config = dict(
    model='contrastive image-text model',
    dataset='small charts drawn from random numbers',
    train_examples=203450,
    image_size=64,
    crop_scale_min=1,
    horizontal_flip=False,
    color_jitter=0.1,
    cutout=0.25,
    tokenizer='word',
    vocab_size=33,
    loss='sigmoid',
    embed_dim=384,
    encoder_arch='repvgg',
    encoder_norm='batchnorm',
    encoder_activation='relu',
    encoder_depths=[2, 4, 4],
    encoder_kernel_size=3,
    encoder_stem='deep',
    encoder_widths=[64, 112, 192],
    text_encoder_causal=True,
    text_encoder_width=384,
    text_encoder_layers=12,
    text_encoder_norm='rmsnorm',
    text_encoder_norm_position='pre',
    text_encoder_activation='gelu',
    text_encoder_mlp_ratio=2,
    text_encoder_head_dim=16,
    text_encoder_fused_qkv=False,
    text_encoder_bias='all',
    text_encoder_qk_norm=True,
    text_encoder_parallel_block=False,
    text_encoder_inner_norm=False,
    text_encoder_drop_path=0.15,
    text_encoder_kv_group_size=2,
    text_encoder_positions='learned',
    init='kaiming_normal',
    residual_init='scaled_by_depth',
    optimizer='muon',
    muon_scale='spectral',
    learning_rate=0.022,
    momentum=0.95,
    nesterov=True,
    orthogonalizer='newton_schulz_5',
    adamw_lr_other_params=0.001,
    max_grad_norm=5.0,
    max_steps=18600,
    batch_size=256,
    epochs=23.4,
    lr_schedule='wsd',
    decay_fraction=0.2,
    final_lr_fraction=0,
    warmup_steps=550,
    weight_decay=0.008,
    adamw_weight_decay_other_params=0.01,
)
Rows from block 2 of the text encoder of a small contrastive image-text model, named by matrix and row number. Rows with one number belong to one neuron. Each number is 500 + 25 x the weight over its row's rms, rounded and kept within 0 to 999. All counts start at 0. Numbers have three digits each.
After each neuron's rows are labels from the 100 texts, of 14848, where the neuron reaches its highest value: "fires on" is the input token at the peak. Only what is clearly more common there than usual is listed. The data: small charts drawn from random numbers. In brackets: how many of the 100, against the usual share in percent.
# fc1: MLP up (text_encoder.blocks.2.mlp.fc1.weight, 768x384), inputs 192-287
# fc2: MLP down (text_encoder.blocks.2.mlp.fc2.weight, 384x768, transposed), outputs 192-287

fc1.361:475529508468512530513456513502497478499505524491511498524468513516538493521493472515480557477511486509509541490553508476505513507499534473484539500490488513461497472513494545488511532500437505491508480522521487477499497516462496489505469477524483499497531496488545484518477466504533491487
fc2.361:501507451531520498442467480510506466538545501488525532502505484539525475488493471533485512495495505498542497515509497503528517488499515474489531507480467495511516462512520530500521535511471498465498556463497479520458500463488490470518434479508514527478531500489524488501504471545552512454
fires on: "flat" (100 vs 1.8)

fc1.347:465483494475492511492519483467454498522491486503480442475472492549491537508493476478466453476513543515487511500499527470486526522505464479515455527488512489501511486523497521547463489513449520502493489457497496526459490525488548462513486548536521488474496521493475524501541515461482478477
fc2.347:471504442504491511458538469492486477502510497500462472466515491543524525508481483484486471479483513489521513492485521503508524512487496471514492532476479508520495476513489525535488510503428507469465543466479486505452500523488552444525462532512520485502475497463482514488536507488460478465
fires on: "theme" (67 vs 4.3); "," (33 vs 13.6)

fc1.94:512475471518520501505511484525512465443481510513500483503471500495500463521498505503492494474502524513476478491488473490513464458475549507488511515464498531531476479493460478547499488506490490488443492514479510566484499500534474469520458532516525523508487446513544527491535479523477502495
fc2.94:487496523529516485516524488466546510553512470480482504525521482532522519510485525474477497532515490487485504512495556552487502498544442491510465467517518476519510539478519514451537500472527461510535463475493486445546518470457540489485558482475486510515538514475458487499490508505514487471
fires on: "theme" (61 vs 4.3); "dark" (39 vs 4.3)

fc1.352:489459443537509507499520524483502497534548465471508466530538514498465486515494503506513472451520484501532491530482459488516464506511493507477474492492533480514515476487499491459510504502509547489540484504508534479505526518502501509491520535557499496502469479512491535537501529533443521458
fc2.352:479515527467516445478525488491469477544474485548474467488511544494558510537480469494507536518533484511461520480499500456461504465529451485529500491507461533545501538525487480507474458478530490492544537519509508496540484454482499479504519516481539470501490511496518523485503493534516547450
fires on: "dark" (60 vs 4.3); "<end>" (40 vs 14.3)

fc1.375:492508515483540454534508508531484513519491494459478518472487540517492496515526536492499492496492500526501480539515502464536545486502477507488512501511490479480476504502489496482507479499536527466515460479508507505470526462514492547534481523515462506506485497490442498488505483490526489551
fc2.375:519460510574506498488457492474523509527505526492495482534474506498510494536467498487499501448515513476512481472509448517462469511477479525491501482516507467536534510509520524519546507509499470453532528555475519499496470502524487471515485512496525510490491493469527534492498512490549513479
fires on: "dark" (100 vs 4.3)

fc1.438:467505447537497515463522501500542520534558466484480503517535470533473499530488512544474482534499550506529511551491532494518510504484480465481498496525518497531556458481517482496494490491497510505439512476512517514496547514477504456533454482560510528495482473468500510533476480539518547475
fc2.438:500495530495553501512460530502448513521448502519517500475498522469537489471477505490494501437505528486500463460513505476489528497452501477534493500460530500500475533479488514485471517499515507520556472512497462494511454490544544531452500495446490526491505526505525492507498538498473492512
fires on: "dark" (61 vs 4.3); "theme" (39 vs 4.3)

fc1.132:491469512522465533461540506501490483497481507478482495512522500536461483513549514515506501474492527494485490446498531479510538493507484503470479532508505473467499464533521566535513521477484509536501467493519541516470479507507511436540465533512479528509496482473513476477474469500499455506
fc2.132:489501475508577479527452449517507477553529476497547518486528486504513504488502513521483537499501477488496507576462477508483467504523497464530517488498495499565458493470510471473509454526511491482544536488487458496520537468510490479507523481475499510509517513504518487524471520537483511461
fires on: "dark" (100 vs 4.3)

fc1.137:515468540462491567498492495476497497457500515519480518498488473502442489560583488513484508524490520510490515471478501510473481478514519527478487571519513544507481497545489511514490461466493529519500509484545506513458508471507490474492516492492524513484552472488499444502478502491512491470
fc2.137:491512463539519436484529520541497494544497482491542498498478502488519534487452523466506480463522482521515445528506466476514520488499472496514477432447454472489515514471527492496500537513478467499525490520469467457542499496494526492533468505525455460534486501490496552513534482510480522479
fires on: "<end>" (100 vs 14.3)

fc1.572:516507508525520518501541479495555460480516482538502486476572563491502470510536486491470538527478462472496575525492506462523508545454506522507539510493476479473534504511536513513473503498469535444550534520508489490476491504477536486470516512506499502468510506472516456523490529517473537468
fc2.572:517488559519482523453540514483537497494491473523468490489512485487487496493491499472472493489484497488501494438491522492536533481534484496518494467503511493462514537522520482508521548477533504494522500504504479482503470505515533533506527488490497470501529526520515483521521503459511492512
fires on: "<end>" (100 vs 14.3)

fc1.291:514509539462529513482528497506517476489478540470456522468497533513506484493507530468502513461504508517518535492518528477539526534439499512496501521527518512437495514489520507516435502516492508512489494449544488490474504513530474505498474501494530511473520455490494486539507535488501507485
fc2.291:517486518501512552496544475495556478518514500450478491497490488507473481501497516466478480459519505498551500519485483483536527533454516502484478552524495547499539479511540477518459526493518484517484498422539496482461537479508490498522468494492534522454547481472505471528532549531505508486
fires on: "<end>" (100 vs 14.3)

fc1.680:474481465515550452481542483474500459518517504501518511498515498464474462464479509497527545521485495496507520512533527490509490479507482506468500487526522507475512478492502481514511465518461485512464522470513475502480520533501484511478478503482521512439509460504527459511487511479496485529
fc2.680:499518501516512453460503461506494463528512516516532506492527478503509491447505460498492503520465470507486546511502519497513476493508513503477476490518492518535481483497492482500472464516467475503442526502475489527475519559512473555477499499447506486459461484527503473504505512472453506560
fires on: "," (100 vs 13.6)

fc1.588:487498476522521514483536502508526459472490522492525498480521506505453444492551505488502528499482489514498535503503500492561571516488531491482506518510504482478568471445529494492462470487482500571519514483543510517468472509473462495486482490517477498477482502480464480464492500496495510553
fc2.588:537503493482533523482483494523468504539533477510480500488498487535541530474476491522496492441507486475523456494514496502501499478500513527518522506483480521521494535506506518500519537453494534475499520482500502468485481499501507519521507495487524480516500454527519514511478530481471496479
fires on: "," (100 vs 13.6)

fc1.661:515539502485493510498466456498496532537529491518481518487548526512429497484550489553514494508464511541493525500496480512498501521493498486556478480491516472486491519496506500512499553464510507501495497478476498543485506469534527500505467497555503496485528536487449492536551516486501498420
fc2.661:503490495513501486482547534534507471477451521501519522529465472481546528483456491493490465477571496498489472459464527509495484491461485493455490517505451513502513493511518527482528502505523507502481497483495457457487479512521516492478468488478467487482470452510537537507469491510484493553
fires on: "theme" (100 vs 4.3)

fc1.684:530558512516536478492487463515471462484493527539495512490553557501553533504469510500497532523546489484472568517504524490481515504498500479515516519479470507470498507519519519477491444511450511498506514498495480506511486496459501560489546507491485508480495518472499473490482511516517513489
fc2.684:507527494523538545483497473524520487483485490501503521509542541485601515525467492537506524482530484471547545521505521438508519485489486441510504546543481533465549509534525497488529466531479504457489564492505451490497497496456513562492516482526492520483506453477476475505460525503538543528
fires on: "<end>" (64 vs 14.3); "," (36 vs 13.6)

fc1.393:516455541482471552554476547488525492522535511506505501495467482476459490498531500497494548553520484530499480486515479505512482544512482563563506504529541466499496561491521495500487530497477529525494456528471517507488509516487487458477522513457517455515520476519485491520521496484498477508
fc2.393:513561469552538442479527487552478494466497512491523506512519520535553486507488506522499457460486498486482497501476499530500511452490521443437472483465475505481492460494491494499537461486536481497495506472523468512504493485509497525523484508527492531485510522492505505481475501519514523515
fires on: "falling" (100 vs 1.8)

fc1.728:453529536497473474515498502507506557425482480539521492481514497508468529482501481465533483517518520522488486506519530509495500535516515467472501492532451486494525477507484495514454450496498475530498503514505521513521510529460482506473542496475482463495455535507526535470469499484498514500
fc2.728:538458472525525497509468503510493456520484514436480488523481484528530497489504528509481509503468505482537531509488473517461481475500480542521521495448544477520492536502527499488532540508516492470505516531468517498467489519518477482546463481553529520489537527492509487490541525528500501497
fires on: "flat" (100 vs 1.8)

fc1.675:480511479482486460526489506458517454520528513453493494499535511504478507494488484470490483520506477488487531479503512520536461508453496491489483511542489475482438530495454513492487459529485455547497465496515507498527502493492486520488515533426526494521509512484528482494437494454480480513
fc2.675:493537474477445445497457525481541472476509502475508495479509498495468501456517481492489515519488497480502503508504478486498505508460513512493522494542515483489452503495509501500466465515563481521508549537508525490498522468522463483497487510395485507492528500466516509493466492517509510516
fires on: "<end>" (63 vs 14.3); "," (37 vs 13.6)

fc1.184:486539526486463534559493485507473527451528523498499514539502476501508492529471500497510512528502505466535527486499529531494526536429473511483474477514523524472476464453492503494487495493470454539494473496470493515506504522491466466493475488486520505495503506491466483496501510502523453539
fc2.184:516472501479513476444472509468528517542506485512490500484483516526506506507521512471495511514503497495487454521490467511494517490587508496517488502498487496526502495514528507487550488468515517510530519460504523461526513470524531513567516496469537479508500500520496531504487490500514554453
fires on: "dark" (58 vs 4.3); "in" (42 vs 3.7)

fc1.332:508508523475468493474496543529501514497522495496522468465500478502461522530525474519498485487487551548499499484487494525451489482497519464463506476462510509475496476501431507502455491467492506541480471497493519480529481511528496515494470482556521465492517509531540519503516530510512554442
fc2.332:489518488535535500492498466495507522521474497507463536541491528485505501497449540457497513493467485448497490526537493457512507497512473480507494515496501537528531500481572489489528528509506466473504533504487473491492506511487486473472523505445519539493500476481476485514471484499485481518
fires on: "theme" (100 vs 4.3)

fc1.510:490533521509478461491509528508495477505529489521514487480551461536442491485502488459475497501497464499508485522481535536524513531520476478498490489494489482491523480496520502478509488525428497536501467457474462548529515487465487516508544484495506491502518576463481474506519513497516498540
fc2.510:505482472466536506484450470504522501516495484462508514475439530452520491536462534533508509497517505480516496509494462441511492487554505525519489511491490515523447505496515499502494494492536512457504531543507517503464494501505521517485433528476472504511516468515489502509486459488498466475
fires on: "theme" (54 vs 4.3); "dark" (46 vs 4.3)

fc1.426:525514514484511525492490482503504507499503513502489492540472551524586501500530513503471466465527500470522493513481503495496533515463518480495511548502494511481489474469490507486525471496501496531529509445524505488477490444518498556515475487483432489482506472497501483488481529527521517556
fc2.426:538485481514500531489511481502448473558560496491469470500433528528547498540487501530524452467534520490530519527498498459538503510494508496496498503543489483539486505492500466464523507531545511478502529471467478517457510464525491508526474518534517492520502471484533499506543533545509536524
fires on: "<end>" (70 vs 14.3); "," (30 vs 13.6)

fc1.569:495492519515496496494512534549517476483480487501468484435519444500526485519516496499452481522473510487477492490432515544471493502515488529495482469543497520500518477482497503525424470485499461552469497517503506518496492487466459511449547490434479522461537512532474506551508510484505499472
fc2.569:523504439565496479473499485514486485527519523548510518551486496517561479507509527517521503482487470470465515533500501516451498485507499525506477495478520457519502506485515505498466503515464471522537505513529490502506493478499451474549454518497557514511493479496530476515540557536520489489
fires on: "falling" (100 vs 1.8)

fc1.489:515552538496488507541482497479408534526527485490491510502482500499531512478470475478467498501501520530509422537519497505478495538522481470516483486465468523490476493476463468512478493511495495506512501490501514532516489539513525504511499526456447513519499534516485497508472465468486498543
fc2.489:500462468505511518468514497530521477478453529507492493511484487523452519491522511520508482527464464504457558469509509522532520472469538555504548513531502471550516529488528541472550490503502515506483507519500494469481497459507461475519488485499542498510521511470502486502491534540492477484
fires on: "<end>" (100 vs 14.3)

fc1.0:504495537519515447477461501539519499469533503528491507479555467472486484575497494510488544555500471508533517502501475556463525525459475522553499477539478504448469532502490503484556471527548487509497481510501498521533485465467479500469536528476513462501495534505483474511485487458537487486
fc2.0:506519565512518509496506479533526524460498491486483517475541520461464519555455500558484554523500516477525515483483474485517508496487498496501523468527481518514479534517499515515570523528551523439507544532467463483534487479463478476455510507496537490510508498510477481533488472477517453467
fires on: "dark" (75 vs 4.3)

fc1.315:527521560470479450504525545516519498498496469501455498509459503540516530479471513482488513488518540470507496452483529467481488531500495497513501469518491528496489501525491507508475544509526509506475460514483482501532477550493486494506540466455497505442542490520502473504506489485514486479
fc2.315:503505489508517535527465510470483545475538526520563498509530504486466478482475533530486486522506467486508514505502497541507521474517493486480531515513531493484491500516525477479554517510543517450490509502499466480484543457488498506449446487503495506534470427498518529519539512520509464476
fires on: "dark" (100 vs 4.3)